python train.py --model="image embedding model" --targets=["vehicles"] --num_classes=3 --embedding_dim=128 --parallel_block=false --inner_norm=false --patch_size=[4, 4] --am_softmax_scale=16 --muon_scale="match_rms_adamw" --momentum=0.85 --nesterov=true --max_steps=12200 --final_lr_fraction=0.05
Rows from block 4 of a small image embedding model, named by matrix and row number. Rows with one number belong to one neuron. Each number is 128 + 32 x the weight over its row's rms, rounded and kept within 0 to 255. All counts start at 0.
After each neuron's rows are labels from the 100 images, of 14848, where the neuron reaches its highest value: "peak at" is the part of the image that holds the peak. Only what is clearly more common there than usual is listed. The data: rendered roads seen from a driver's seat, with toy cars, trees and houses. In brackets: how many of the 100.
# fc1: MLP up (model.blocks.4.mlp.fc1.weight, 512x128), inputs 0-63
# fc2: MLP down (model.blocks.4.mlp.fc2.weight, 128x512, transposed), outputs 0-63

fc1.400 [183 127 121 136 135  86 159  91 171 144 100 126 172 134 172  92 106 175 153 127 105 146 146 139 151 199  84 148 128  98  93  92 160 178 137 119 107 136 109 135 193 156 100 177  89 114 117 158  67 108 177 146  87 150  83 129 135 166 138 159 147 104 140 144]
fc2.400 [121 123 155 122 167  78 182 168 142 103  57 130  69  84 132 110 126 110 116 152 139 147 131 103 158 143 127 137 140  92 158 119 148 181 153  95  97 150 153 114 160  78 115  91 119 149  69 110 104  78 147 105 155 142 154 160 100  58 150  85 138 133  91 102]
peak at: middle left (33)

fc1.414 [121 116 187  74 170 111 161 144 111  95 138 154 128  96 126 161  85 115 123  80 144  91  98  96 139 140 155 143 140 161 139 138 153  74 136 101 120 110  73 139  84  76  86 140 173 136 194 143 145  95 120 117 140 173 162 129 138 187 126 172 103 113 128  93]
fc2.414 [150 124 127 146 173 158  65 167 141 100 101 193 131 125 157 116 149  86  88 123  94 144 116 139  61 147 125 157 173 141  50 141 112 113 130 133 126 151  51 163 144 127  98 120  98 111 155 117 167 127 151 147  65 147 127 156 140 108 127  87  74 156 115 215]
peak at: top right (56)

fc1.474 [104  84 196 129  89 169 147 149 135 175 141 148 100 186 113  66 125 122  84 165 148 121 163 168 147 128 130 149  94 132 159  95 143 105 158 120 114  96 192 141  88  95 147 159 133 165 167 128 125 132 130 150 134  24  99 131 169 135 156  67 139 126 101 100]
fc2.474 [120  75  85 108 144 119 138 110 154  88 159 106 114 117 149 111 101 110  88 100  98 124  81 148 148  70 145 131 119 140  97 150 179 114 161  96 188  90 163 204 128 181  76 165 148 180 193 103 145  72 161 138 110 131 106 175 128 134  97 118  94 128 169 154]
peak at: centre (51); middle left (32)

fc1.432 [110 153 142  50 179 131 111  76  92 173 172  82 119  80 197 140 129 156 166 170 118 128 125  71  67 105 123 112 134 159 148 107 139 112 127 159 158  78  59 144 133 124  75 183 118 158 167 121 137 155 156 108 132 139 120 167 178 197 159 155 108 140 154 136]
fc2.432 [ 97 131 177  98 138 134  52 127 114 140  97 184 123  83 113  97 118 132 190 141  86 151 151 149 132 105  70 129 124 179 138 121 117 130 130  94 177 120 140 138 150 110 100  77 124 160 194 153 156 101 176 152 130 132 103 177 126 190  68 140  87  92 126 121]
peak at: bottom right (66)

fc1.91 [123 116 129 153 109 122  91  82 137 137 141 150 180  78 131 130 144 127 157 160 106 152 128 116 128 151 110 133 146  99 111 116 114  59 192 142 106 132 100 156 151 101 125 102  88 163 124 109 200  99 146 107 177 165 172 133 142  61  88 151  67 166 123 192]
fc2.91 [137 172  61 122 167 171 117 129 117 163 138 142 143 108 206 136 139 185 149 130 106 166 100 114 133 152 110  79 143 129 131 125  57 156 120 180 129  93 105 136  96 149 137 105 162 109 148 100  78 116 134 137 121 127 141  93 126 112  47 146 147 157 100 155]
peak at: middle right (50); bottom right (43)

fc1.368 [152 157 178 163 149 120 122 138 128 158 101 147 126  99 147 167 103 116 126 158  29 113 114 101 115  82  65  90 197 119  71 120 162 157 104 142 155  73 176 154 130 132 123  49 139 187 132  52 121 196 118 130 105 105 111  78 124 131 198  91 148  99  78 138]
fc2.368 [181 115  66  84 182  79 149 170 124 125  88 136  89 182 173 100 149 149 177  97 122  95 102 112 130 116 158 178 139 126 131 171 130 180 112  40 153 123 140 125 145  67 109 152 164 118 113 133 111 152 136 157 126 105 142 133 123 133 152 114 180 178 121 125]
peak at: middle right (62); centre (27)

fc1.308 [103  70 102 119  87 115 220 146 128 153 179 129 160 110 155 154 130 200 147 110 123 145 143  98 117 126 130 141 163 145  74 134 117 199 109 179 126  82 173 123 129 113 145 125 163 176 129 111 117 155 129 132 131 136 153 127  67 134 137  78 160 153 164 160]
fc2.308 [145 169 121 114 106 146 131  86 153 104 106 138 111 129 144 166 115 169 132 117 179 158 149 125 166 130 120 110 151 116 172  89 136 173  87 118 127  70 168 168 122 155 165 123  96 117 114  96 110 141 122 131  97 147 142 159 159  82 184  73 107 147  99 114]
peak at: centre (48); middle right (36)

fc1.189 [139 129  97 125  86 148 144 179 127 111 127  86 131 165 105 169  77  90 138 106  70 123 122 156 188 169 169 168  66 151 111 137 169 173 100 133 179 175 164 122 117 155 108 143 107 190 145 111 119  90  92 140 101 116 134 111 144 146 153 118 145 132 117  76]
fc2.189 [144  76  58 107 139 145 128  70 115 169 119 123 164 129 162 123 107 121 179  79 117 112 152 188 136 132  74 131  85 169 109 107 145  98 138  96 201 128 133 126 138 201  89 148 182 160 183  82 118 119 162 119 196 127 156 153 133  89 143 127 144 136 108 127]
peak at: centre (55); middle left (39)

fc1.504 [162 169  95  62  49 119 144 127 134 133 188 139 125 140 164 153 165 124 136 125  89 125  89  74 119 155 173 146  68 162  88 175 102 125 145 109  88 169 168 149 125 151 130  87 101  75 137 139 100  93 123 138 137  87 174 139 116  90 135 127 115 169 121  92]
fc2.504 [167 145  50 105 163 112  92 151 167 148  97 121 127 144  98 103  82  97 154 113 140 208  94  84 153 136  70  82  89 118 119 134 155 158  83 101  97 142 122 189 112  87  97 128 159 162 140 113 140 101 151 157 102 122 119 188  77 156 167  91 116 113 114  91]
peak at: middle left (66)

fc1.403 [115 153 109 102 104 115  73 120  67  89  59 161 115 150  99 166 118  80 170  58 137  62 111 161  99 150 149 135 110 103  92 136 146 144 137 122 137 147 136  92  98 155 133 173  76 121 110 157 120 128  61 122 110  84  86 122 147 158 130 125 162 108 116 214]
fc2.403 [110 102 132 185 121 167 136  84 174 139 158 138 143 165 101 188  80 128 141 199 155  74 158 110  67 187 111 134 134 153 103 125 141 115  73 189 130 115 161  80  89 108 130 156 151 150 113 139 135 101 147 133 135  91  71 144 124 147 143 113 161 110 106 135]
peak at: middle left (73)

fc1.228 [ 98 120 142 110 167 145 163 110 124  79 101 121 159 121 121 169 100 127  67 140 112 186 158  57 190 114 132  88 138 121 115 146 106 115 191 137 172 111 145 160  79 131 123 141  86 152  95 114 145 138 129 158 194 101 121 134 108  45 134  79  77 163 122 139]
fc2.228 [211 159 104 144  84 126 130 151 127 102 141 105 195 125 122  74 172 183  54  91 170 151 141  85 150  94  76 158 179  85 146 122 103 120  94 117 127 145 138 126 111 156 150 116 127 131 124 124 165  29 130 122 127  94 108 127 219 113 129  74 119 131 107 188]
peak at: top right (64)

fc1.252 [127  81 128 145  87 161 163 141 151 129 142 164 175  67  79  93 132 131  72  91 133 190 149 112 178 118 135 128 162 163 122 128 127 101 144 127 153 118 153  81 144 167 148 120 146  96  57 151 116 178 134  96  93  87 143 101 158 129 167 109 123 102 105 144]
fc2.252 [109 119 130 130 110 141 171  86 103 145 229 147 128 148  89 154 128 202 137 190 138 138 147  89 107 160  91 123  98 171 156 175 110 138  60 123 153 112 100 134  80 118 121 142 150 165 111 153 127 113 179 128 149 100  31 106 167 183 109 122 143 130 131 107]
peak at: bottom centre (38); bottom right (38)

fc1.427 [122 125  97  88 134 168 144  75  98 136 172 138 126  75  85 110 146 154 133 173 122 114 130 102 165 145 172 159 186 128 147 148  60 107 135 126 208 173 113 121 138 114 146 205 111 142 136  91 112 115 159  68 138 152 109  77 117 161 186  82 150 117 116  91]
fc2.427 [127 116  87 104 104 143 129 145  90 140 154 110  90 145 136 139 116 165 124 139  74  97 100  86 134 109 126 160 143 146 180 119 146 148 113 156 109 125  42 114  89 126 120 112 160  86 106 124 123 129 170 129 163 182  62 138 191 123 169 181 171  75 158 171]
peak at: middle left (37)

fc1.131 [214 103 160 133 179 138 160 140 128 141  96 124 190 128 139 156  86 121 177 154 100 195 104  94 151 117 141 153 178 178 161 116 147 136 150 110 114 134 121  95  90 105 168 200  84  36 148 125 143  89 104 109 129 193  78 101 132 136  81 133 117  72  94 159]
fc2.131 [181 147 126 127 188 128 122 104 140 106 100 113 180 150 155 141 125 119 147 124 119  96 178 134  42 133 131 131  76 135 126 148 182 159  81 130 150 124  65 129 133 148 112 164 159  93 117 111 125 122 158 137 111 124 105 112 156  91 178 159 137 172 164 139]
peak at: bottom right (90)

fc1.90 [133  92 132 118 170  90 118 128 172 146 123  84 104  62 169 146  66 120  73 160 147  92 124 174 164 123 110 159  57 128 113  93 145 145 117 148  72 103 202 121  76 135 140 133  98 196 157 138 156  99 132  85 172 114 153  89 124 195  75 173 135 149 107 100]
fc2.90 [164 159 117 127  92 101 150 102 112 167  60 180 138 176 143 182 143 104  45 118 151 129 130 148 117 107 124 143 174 116 114 167  71  90 106 156  75 175  84 109 136 145 109  47 125 155 187 120 154 168 116  81  97 118 137 150 142 185  83 141 148  91  87  99]
peak at: bottom left (85)

fc1.404 [149 211 158  93 134 134  91 129 132 126 127 105 157 178  98 123  84 155 101 102 109  53 164 110 163 114 163 141 128 137 143 176 191 187 159 116  99 155 160 148 156 134  63 130  62 105 171 171 183  69 149 144 167 122  33  73 139 112 127 102 112 143 126 138]
fc2.404 [157 149  90  96  88 130 119  99 148 103  98 109 119 169 157  89 117 118 185 136 123 124 147 156 179 160 124 124 120 156 119 229 121 203 152  67  99 114 131 144 167 160  62 130 136 119  93 154 126 114 156 121 137 137 114 163 178 135 176 122 152  75 115 109]
peak at: middle left (93)

fc1.264 [ 86 153 136  93  80 141 149  89 123 154 151  81 127 130 108  91 104 163 149 134 202 140 196 122 116 144 161 156  90 141 159  90 114 140 118 153 109  89 124 113 110 144 171 129 151 152  65 136 107  97 129 128 181 110 181  72 155 137 174 154 142  73 166 137]
fc2.264 [135 135 129 121 139  95 191  94 145 172 117 152 172 165 107  91 144 156 132 127 158  70 114 188 164  88 111  92 145 151 104  51 125 144 183 152 103 153 200  88  81 118 136 120 127 132 125 122 135 146  91 120  84 149 127 151 180 124  79 116 104 107 109 144]
peak at: bottom centre (48); bottom left (36)

fc1.93 [117  83 168 131  99 128  97 132 137 143 154 126 179  67 109  88 133 144 144 106 174 176 134 137 110 143 116 140  86 109 171 112 175 160 130 130 116  81 168 158 169 144 158 126 137 153 172 143 145 111 115  89  71 159  94 135  82 169 131 140 133 162 169  87]
fc2.93 [114 128 175  94  92 148 145  93 154 116 148  81 149 169 145 132 128 123 182 114 159 122  90  76 149 129 117 140 114 143 158 145 143 123 134 147 116  88 132 114 129 154 134  43  94 166 114  96 185 128  97 109 174 154 128 163 112 132 106 119 140  80 123  73]
peak at: bottom centre (35)

fc1.186 [117 189 139 163 135 112 146 111 125 140 113  59  88 158 141 102 200 138 129  74 167 116 195  99 156 128 211 117 174 156 122 167 121 126 125 143 131  95 120 141 131  89  78 120  84 145 157 128  99 173 111 133 150  95 140  61 120 110 123 164 150 144 124 139]
fc2.186 [131 169 110 128 187 170 144 110  92  90 123 154 111 201 110 123  95 150 162  43 134  88 120  89  82  84 140 113 165 143 100 168 142 144  93 133 127 103 125 106 200 119 134 112 124 160  96 145 196 135 123 142 155  84 138 120 113 178 126  77 109 160 139 111]
peak at: top left (43)

fc1.178 [168 120 128  88 153  70 118 117 132 157 124 110 148  83 122 138 172 107 104 142 140 121 175 176 133 153 134 121 115 147 140 153 177 138  89 154 106  42 178 146  79  98 120 110  98 139 158 110 203 134 136 122 150 120 142  85 124 162 126 111  87 152  71 115]
fc2.178 [191 105 144 112 107 117 117 103 190 159  79 103 147 113 191 153 178 116  22 133 182 140 137 128 128 125 132 114 124 173 169 141 119 138 105 156  83  86 100 166  95 153 119  70  87 136 139 125 141 128  60  82  98 110  99 143 126 217 101 138 166 126 147 131]
peak at: bottom left (89)

fc1.419 [156 119 114  45 138 108 120 110 166 118  69  83  59 128 154 169 138  74  89 120 210 146 114 149 142 197  93 172 114 159  74  56 156  96 134 148  59 112 169 104 152 143 157  60 176 138 125 121 107  86 135 129 162 120 142 144 131  97 185 130 107 109 161 111]
fc2.419 [155 108  88 132 109 113 142 176 105 142  63 141 103 187 145 104 155 131  78 142 132 145 136  87  92 108  88  87 111 153  55 171  69 126 105  70 101 175  69  88 153  71 155 106 217 145 145 125 158 178 111 161 118 134  94 128  87  98 146 147 157 143 147 108]
peak at: middle left (70)

fc1.14 [144 104 105 102 119 111 109  88 154 141  98  97 173 132 143 103 154 135 182  76 130 168 158 178 124 101 135 121 116 145  95 119 128 149 144 126 119  81  76 153 138  46 130 158  68 123 162 191 176 148  97 137  89 138 153  93 132 132 133 136 146 183 147 108]
fc2.14 [125 112 105 168 179 153 160 121 100 137 120 155 164 124 130 141  80 124 120  75 143 114 129 135 141  96 125 119 151 130 112 107  58 124  94 211 101 137 211 158 160  79 160 114 141 132 115 118 134 160 160 125 174 146 143 104 160 131 103  77 127 122 149 152]
peak at: top left (51)

fc1.85 [148 171 141 156 128 164 119  94 159  95 117  93 124 147 128  99 202 176 115  92 171  82 165 117 130 113 190  81 162 173 118 107 135  83 115 132  77 150 147 138  84  32  78 106  88 130 137 129 124 174 138  86 136  88 171  61 182 156 163 112 152 121 117  99]
fc2.85 [130 143  81 156 180 133  94 120 114 157 121 151 134 221  99 123 132 137 167  37  96 100 131  72 130 132 116 127 128 161 110 145 145 108 124 120 160 129 130 132 130 138 132 159 104 138  89 125 197 129 135 118 158 132 158 123  97 190  61 147  98 169 182 128]
peak at: top right (37)

fc1.43 [ 85 192 115 145 157 106 103 122 132  81 120 122  95 127 151 137 164 122 113 159 214 112  92 146 163 155 110 107 122 206 111 162 138 149  77 115 160 143 133 131 136 100  84 114 108 133  70 120 137 162 127  70 104 131 195 123 130 126 163 127 141  79 116 105]
fc2.43 [130 151 183  95 175 114 121 110 144 139 165 104 143 187 171 131  61 102 168 156 156 169  36 124 135 159 143 142 179  86  89 132  93 150  85 144  90 102 210 156 102 128  84 145 132 105 130 110 157 129 141 193 161  63 184 114  90 140 154  75 109 148 144  97]
peak at: centre (42); middle right (35)

fc1.438 [128 140  99 155 178 147 143  82 111 124 117 107 125 156 142 108 104 176 182 113 101 144 148 129 146  71 117  98 117 116 155 114 149 131 141 137 165  97 162 205 160 103 145 181  89 146 129 127 126 136 105 167 156  98 123 128  82  72 112 126 136 118  74 128]
fc2.438 [130 125 174 164 100 112 140 124 142  90  76 158 162 135 146 116 105 106 110 125 142 165 101 103 124 143  89 168 183  82 137 125 154 154 107 117  94 195 160  97 135  80 151  77 202 106 125 110 130  90 169 158 177  70 154 116 167 133 150 119 106 148 114 152]
peak at: top right (50); top left (32)

fc1.425 [ 36  92 141 108  74 137 156  83 167 170 199 159 135 107  95 179 115 148 147 140 127 145 141  89 136 157 113 141 158 140 168  91 159 140 131 166 139 102 168 146 127  93 112 148 190 108 111 100 147 138 138  79 141 129 170 154 114 151 128 106 150 131 141 134]
fc2.425 [170  55 109  88  85 136  87 105 109 126 177 172 141 118 153 132 187 157 111 126 157 151 119 152 119 130 109 133 174 152 131 101 109 146 102 119 119 132  97 129 182 105 168 125 125  54 119  88  87 118  68 108 148 107 126 187 106 111 163 137 157 169 144 132]
peak at: centre (25); middle left (25)

fc1.324 [178  70 164 115 136 138 126 133 128 137 198 132  67 100  83 181 101  91 142  68 107 128 102 104 175 124  93 130 134 172 120 168 178 124 160  99 128 103 118 119 115 174 102 142  89  35 133  70 125 149  78 166 175 131 114 120 147 110 136 144 109 111 187  97]
fc2.324 [144 144 145 107 140 124 176 144 159 107 143 141  41 137 129 196  66 138 185 174 179  76 121 125 120 112 148 147  25 101 157 189 156 188  98 155 127 121 106 107 113 158 125 221 117 114 152 172 110 115 124 116 145 110  89 152 163 107 143 132 123 120  97 136]
peak at: middle left (39); centre (27)

fc1.145 [ 59 117 172 110 152 127 131 135  98 143 133 141 155 136 170 196 153 115 160 160 147 141 124  80 170 127 109 126 187 108  81 139 154 103 152 131 193 115 148 180 131 122 161 140 109 173 147 123 176 127 136 106 143  66 136 102 178 121 194 151 114 107 143  98]
fc2.145 [151 111 144 138 102 218 157 146 121 122  86  68 135 117 109 113 153 135  97 123  93 108 125 157 148 117  96 152 183 140 116 110 139  95 118 115 162 198 142  47 190 111 164 123 105 108  98 108 137 126 128 115 119 147 203  94 141 167 135 129 183 135 115 205]
peak at: top right (38)

fc1.199 [154  86  92 117 138 150 179  95  95 160 148 160 178 124 155 114 119 142 134 106  66 127 129 155 108 120 143 135 169 120 136  49 133  88 175 113 169 117 200 103 111  75 149 119 126 185 104 113 133  54 124  98 138 153 136 129 171 154 150 118  88  48 151 151]
fc2.199 [125 140 144 116 227 124 174 134  95 186 106 139  92 136 102 174  83 119 130  56 119  75 181 126 119  93  90 172 149 104 138 110 122 156 126 116 118 198 127  94 130  75 140 144 153 189  88  94 136 115 146 111 142 131 162 123 106 147  91 144 190  83 140  78]
peak at: top right (63)

fc1.300 [192 102 138 109 143 167 139 144  94 112 123 141 113  68  93 177 125 134 108 173 133 142 142  64 116 147 194 150 168 131 124 113  88 124  86 106 134  89 148 157 153  65 117 107 143 135 138 143 159 124 140 146 147 179 111 152 134 137 155  62 166 183 114  58]
fc2.300 [110 131 122 151 136 124  84  96 185  52 167  92 142 149 153 171 161 136 133 153 122  56 100 142 126 153 152 133 127 147 176  95 151 161 137 129 111 146 168  82 183  90 169 205  98 146 156 132  79 155 138 159 123 130 118 147 102  79 161 106 115 158 154  85]
peak at: centre (30)

fc1.297 [109 145 111 113 197 181  85  55 104 100 143  39 104 143 114 116 122 181  93  30 126 178 115 146 143 119 143  59 181 152  82 107 164 134 121 115 131 134 142 156 133  70 101 103 103 170 123 112 142 121 139  88 122 176 196  83 112 135 132 158  99 111 135  77]
fc2.297 [135 122 142 152 194  96  71 154  87 139 114 130 165 180  77 159 145 126 134  42 134  88 131  82  68  80 150 116 120 127 139 125 128 137 139 138 159 167 153 134 156 101 168 163 124 160  84 158 166 170 152 162 169 134 159 120  85 174 107 158  62 159 114  95]
peak at: top right (52); top left (40)

fc1.392 [108 113 176 169 107 104 170 113 155 143 106 171 110  77 161 135 171 140 153 116 140 106 128  67 175 127  70 138 160 138  56  58  75 158  91 153 127 126 178 127 135 102 160 120 130 105 108  98 164 155  83 116 108 160 161  81 106 135 102 142 120 104  92  87]
fc2.392 [140 121 134 119 120 176 146 142 125 169 178 135  96 158 105 156 176 138  58 102 129  64 138  99 106 138 122 120 113 134 150  98 145 123 109  95 154  71 126  90 160  41 125 126 143 226 137  86 156 201 160 143 107 124 129  97  46 110 129 140 191  99 137 127]
peak at: top left (48)

fc1.100 [135  94 113  55 111 123 213 171 149 128 161 148 143 113 125 147 170 115 142 104 165 162 141  96 134 166 104 148 124 114 134 111 174 124 110  76 152 116 141  95  98 111 117 115 138 119  72 122 158 105 112 174 120 144 155 162 108 131 190 113 128 114 108 158]
fc2.100 [118 137 167 145 106 120 169  98 203 108 129 173  69 183  93 157 183 104 172 158 143 103 130 111 116 171 168 144 112 160 117 131  92 189 123  78 129 121 180 106 135 126 108 132  70 177 104 115  80  93  99 147 156  83 142  98 104 131  84 102 144 127 101 175]
peak at: middle left (51); centre (29)

fc1.338 [ 95 158 161 116 128 123  53 111 132 120  91  86 118 167 165 180 133 137 148 178 174 104 105 122 155 126 114 141 107  96 140 122 162 183 129 132 165 125 158 149 170  83 134 103 106 123 137 144 130 127 154 118 127 142 181  35 157 128 161 135  95 116 151 168]
fc2.338 [165 190 148  95  65 180 129 121 158 159 172  70 122 123 106 128  97 117 147 152  79 135 130 154 155 172 140 136 193  71  94 145 106  84 132 126 138 188 115  62 150  75 155 101 121 104 120 154 148 170 181  66 111 151 137  95  83  91 124 108 137 128 146 157]
peak at: top centre (32)

fc1.445 [132 156  92 160  63 135 144 107 137 112  91 125 108 124 119  54 146 161  40 101 139 174 156 121 137 128 184 101 149 169 161 115 198 178 141 114  79  94 146 143  86 125 107 104 154 105  39 167  59 112 120 114 150 106 108  96 156 140 103 116 180  81 127 141]
fc2.445 [113 110 119 129  68 119 140 173 169 169 133 136  73 121 142 127 159 141  84 141 153 106 158 133 146 100 126 170  99 110 187 120  85 171 137  90  70  87  59 113  89 132  80 117 127  96 103 131 152 135  82 101 119  75 107 173 132  83 129 117 195 104 124 165]
peak at: bottom left (70)

fc1.123 [108  84 110 118 124 143 145 144 115 105  85  87 130  77  93 109  68 199  96 159 172 132 145 144 153 181 128 199 110  82 196 116 123 131 116  80  78 110  92 151 108 132 143 119 157 117 190 173 165 119  93 145 129 183 119 115  81 155 124 130 124 129 100 120]
fc2.123 [122 153 110 139 160 159 126 166  97  70 141  87  65 112 130 112 155  83 156  70  93 186 135 174 129 144 106 147 137  62 145 132 117 108 153  98 105 148 152 156 189 100  82  92 118 141 134  97  99 119 158 132 137 136 112 179  80 162 185 188  85 149 104 140]
peak at: bottom left (49); middle left (41)

fc1.489 [194 159  97  85 183  95 128 117 119 162 167 120 122 132  97 131  94 149  89 126 175 123 172 142 159 112 111 103 124  95 131  80 134 138 153 113 138 117 126 150 132  92 175 182 132 145 146 145 150  74 148 147 119  50 112 119 150 175 117 113 101  74 170 138]
fc2.489 [131 124 128 141 173 170 118 147  38 133  64 118 141 131  85 181  90 126 133  75 154 201 173 177 146 127 131 146 138 126 131 100 115 189 143  84  98 166 167 188 137 166 157  96 154 145 124 172 131  91 155  60 156 184 137 120 177 174 134 116  96 143 128 154]
peak at: top left (64)

fc1.335 [ 89 114 104 103 150 158 130 113 125 199 189  78 160 111 131 144 174 134 132 126 107  93 176 111 110 125 157 115 147 106  79 156 110  84 111 104 113  99 127 144 150  92 140 126 125 184 163 125 145 129 150 104 157 126 150  52 160 135 146 119 150  82 133 121]
fc2.335 [199 153 101  92 191 173 131  65 126 101 135 189  95 165 116 123 116 114 134  54  85  83 176 114 141 125 164 136 151  91 155 134 105 138  85 121 122 135  84  80 177  65 171 120 156 165  74  93 176 172 165 184 158 137 135  67  76 185  86 125 144 128 138 150]
peak at: top right (71)

fc1.50 [190 105  87  86 111  78 182 102 171 123 138 130 115 176 139  90 117 101  83  75 169 123 149 136 138 144 132 121 212 129 155 105 115 106 126 123  93 131 128 121 186  94 152 141 135 112 114 114 134 106 149  94 129 103  99 144 175 142 152  64 171 117  81 118]
fc2.50 [121  97  78 148 172 107  91 101 129 122 128 112  70 162 191 114  67 159  58 109 113 137  97 168 135 104 108  91 156 107 139 143 109 125  86 149 110 100 121 170 152 128 166 101 105 169 157 111 196 170  75 175 162 161 132 159 137 122 155 148 135 157  92 114]
peak at: bottom right (61)